{
  "model": "masked spectrogram model",
  "n_mels": 64,
  "win_length": 512,
  "parallel_block": false,
  "residual_init": "none"
}
Rows from block 9, named by matrix and row number. Rows with one number belong to one attention dimension. Each number is 128 + 32 x the weight over its row's rms, rounded and kept within 0 to 255. All counts start at 0. Numbers have three digits each. After the name is the row's rms in percent of the matrix's.
# q: attention query, key and value (stacked) (model.blocks.9.attn.qkv.weight, 384x128, the q third), inputs 0-127
# k: attention query, key and value (stacked) (model.blocks.9.attn.qkv.weight, 384x128, the k third), inputs 0-127
q.24 096:176067130141092102187125138132119135121128131155107078110093125149099113109189221128114123159140151123098154140112086162124080172125145140133116129124160094097165162131134120065134088163156130165196051154102101099083098146134127113140076100128119130157098115119179147154156108099098146208140112155156204155180127080153135071104103165151104087179097136078143153107091092150087158131160
k.24 095:123094171088109131124083158188121086119163142139150134152165221159108149123085160118132124115161094165169148160165106146162127124056079129070119164087158163154143113156080126080094136069162160172100054127084141185105141116144109094156113140158069111137128096114145122163108109106117174140102075151128131180164077071137098127110058197122081147132102135149119145110154118156101106139136
q.25 100:122132067160182080183097129157211139118115134127097145112123180088136120149122165108095131151116162113142106080084130145123130150131147130100166217166120151098181148137110126130024105111058101125169137116160107151097104088125175128090114135148176102092140105131094080119125164073064107168125154084066146193101163152105139094143128120101091139135140138111183149143150124130081101152162
k.25 099:117159106134109066109138123173169146102127162169167107110098059134125135186097118066145132114113137112138188164052106112113093135105112104114160154132109131094192089125115134100099157127165136077174079117103144132081123139142137115139136096227156141089135116116135120147172110130011125199163150114125146162154121122115112121132163131169173123150074137202111144087178095116151152110114
q.26 103:056084116147064091144149142099186152122083133070185158151086138173150133092218133123152099068158090090140116157089114162073097096105115130182169094133161152081175126101094131078154134104121086108132091119138131151165114136100110198135122173160153147092198145130142120105088137157105156117162107177145155170180124135107125149098132158177111123127087132174141094149173098153116123143102
k.26 102:144121086101088101134190120166152090132151127154150105176137147086143188119133112141095093124214094110116167106086122145114123045140075108126136070182114152113063136117124090163120163129151109084063099080169125106121128102147098163133144211162104046166104115099088108150103103155108124090084076150143196141152102126136161161124126097122130121139095067138160162116107092154126148143112
q.27 091:171138099145085138118138187041106100091073079202155130181136162114125156148129127081149101130150128121111164114086180130140115120163103152188097104152091135204109085158148143128149145171105101117093153095112159088165123122151103137117159150131149064166167144107091131138141088142209142084093131179155106118142121147126184105105128104141154105142140141095156047160043148143109141162128
k.27 091:057110108166140126106118125114080123106126100140155167153089103082100093126178143067090117147127179135116102153127170131131189114139103140152081150124057164171093136072169118144091171160136155201105156154114098157142171082099143146137151121078155111175119071183115144119081118110130148121126092172184100114145139133161114096195100133147091164142151093099162106156099216125122194118129
q.28 104:088097158154136066168145129111114088111110148161087125106115158153169117116046128074120096125156135136069136171142102187113146154078139121136159098115171113103144119110120136172099136099133148149139091105063137109117077190129158154081117071161147126109132118139151113141131139122044155164160188119085115182161152110103124114123106141139143114113054106097110150230153102110113211134178
k.28 107:112127168095110115131172143122134120094168131147168146074104162147190165068040120180086136144158156127142136132145067072169119108085130124090146125110180111127140135131128122136082133062166095098149109155132076126146196130143078143047126099191141063118102119090112110210142144121131107163139137116160121129091096117125145130118073121141143134098073062149157106136196160155110111118103
q.29 097:158189100111155167110143165143116064114150117112141127161070145092130067139144105201180101121130113210125149137163144158123153110120101151122138151163107123167101113167113159139151142130115119132100073176181109171125192137074152143138125109098064127133133216115150121157119103164158127088178114190174108091147122208115153152136136097124143119156114120108054164162093113080086114092144
k.29 098:161088078096143140109142138121119140183208110108161185121059074114165117071161115110188165149130146146080133090161129151166184116084130160096158097107108138143163157114138115136118064154067102121101120132143078162116128103106113149152099102092130181100109165100156119062110142164158132163157128171156126123119132117118097101135164114087127143180137109060098157164077167062110098168188
q.30 109:144158066124171178123112153083101124121204117123149094128083152116060168121157111111177175092156088148101181141166098134132137085121071091108092141126086098142118175129149099137156076139115101105107053112091124143167154137109091097158104085128089129099120156086174157179117129090171161140156086157117148082169163117171102136137142093104126148192091097085126093123063161161107178127100
k.30 114:181096126093154125118169143117136177157220150147120102153101148134084134190177140089158158069111081188154135127150101165142129116085118087205137105136137137171103101120110139144116119137092148176122117130057102129153115101123110128208070105075062173113140123118157118182101093135176159086111153116158129113097144118096052154156132154113100177157115135095132122190096148117107161100125
q.31 095:137138146145094119112180122067171073127127174133122140055109146152156132123204160173128146059135112062120170137105098187110116120102145155231111148124162112099155132102120135138088165142145115184105105154086115135184127107149099191131134163166166090085160105108169114101108093063084165133136119156135165167151150142084136136104123212150120112131123131124136116136081148118065142142092
k.31 092:127094143113146127137193101197170080174161159148104163107132129149153159107142066164115112127140138120136156134118147137130109087092131196123068164159142162116081129106118145168086222091129084149128117079120108203142148137101084183116125148142141061115140107084123137169125139092048169087087072132130159152151097033099142112129090166125117120119097104109119157122094135119106118097159
q.32 096:087109115151085124097131170132085113109097096171150094165106214132109075080138089173148109133131115111145107096134152129161188135144145125118121096120052103153086165078143139116186195106109096120092118139157118147159167087081149143120168138174078097180176213164128143136128177164165154105134135143102115132122103165071182127120108061105115168167138108130119098131172143115171113149078
k.32 101:119093083188112103113191183050074184077145089131137128119105133126140127097150156098164102167119128113116086128151063193143184134151148199160151087108084149141118136096198117089155119182128131104070157108141106082109119151122125132181073164058180145184082156184091129123104138161143094160145143159088137156122144124105108163129150079163108130145135137132114111171134098133116142146134
q.33 091:133155162116140116167100152130017134144157100158184164191126141123083166158120099043145114152111137173091113111152150085154132151142115139130197074115105102174088104157163130157113101112108123136136151063139121118146164198168082146117134138143098172199166140169090176163134121103153114140113174116144089052100061135102105127120157129156098089185130116104129142137148097101137144119147
k.33 092:125143162153135135117114145094069152153109082175151131159100157078151137088154114087134080141107184144134129094121198069132191132142113070124112146134159099207103140147122154107172064121172173119128114134172156139128188113136101135119146099137191161154187149190194135150098126132203144122161169131167068111142115176179153102174128153156124133137137103107074090164144114146110132173118
q.34 086:095148047110104168175125174094156174130186136103149150139149103120142123122184164126128156095139118160153157125172117134147151134063136102114160093093098160216124067123129132109170118124116163156104108102159143172150173105129085135126125102130059229134098183157140122125124156176104170106154078148109124102171082084122110197184138095123180128123085116159123171153098121127158147115129
k.34 085:201149093136085159145153116091109169164141102159104138117153154144110134138181111176133179079162116158105092081097093160110132089132108089120131118170152081175126152123087177155141062154111101181174120144144171153196121145133099146113051104097090171113092172169145078125145133155212081180115178161129134145210105149120156159127120101153126155149112106096122154163101115152136125115157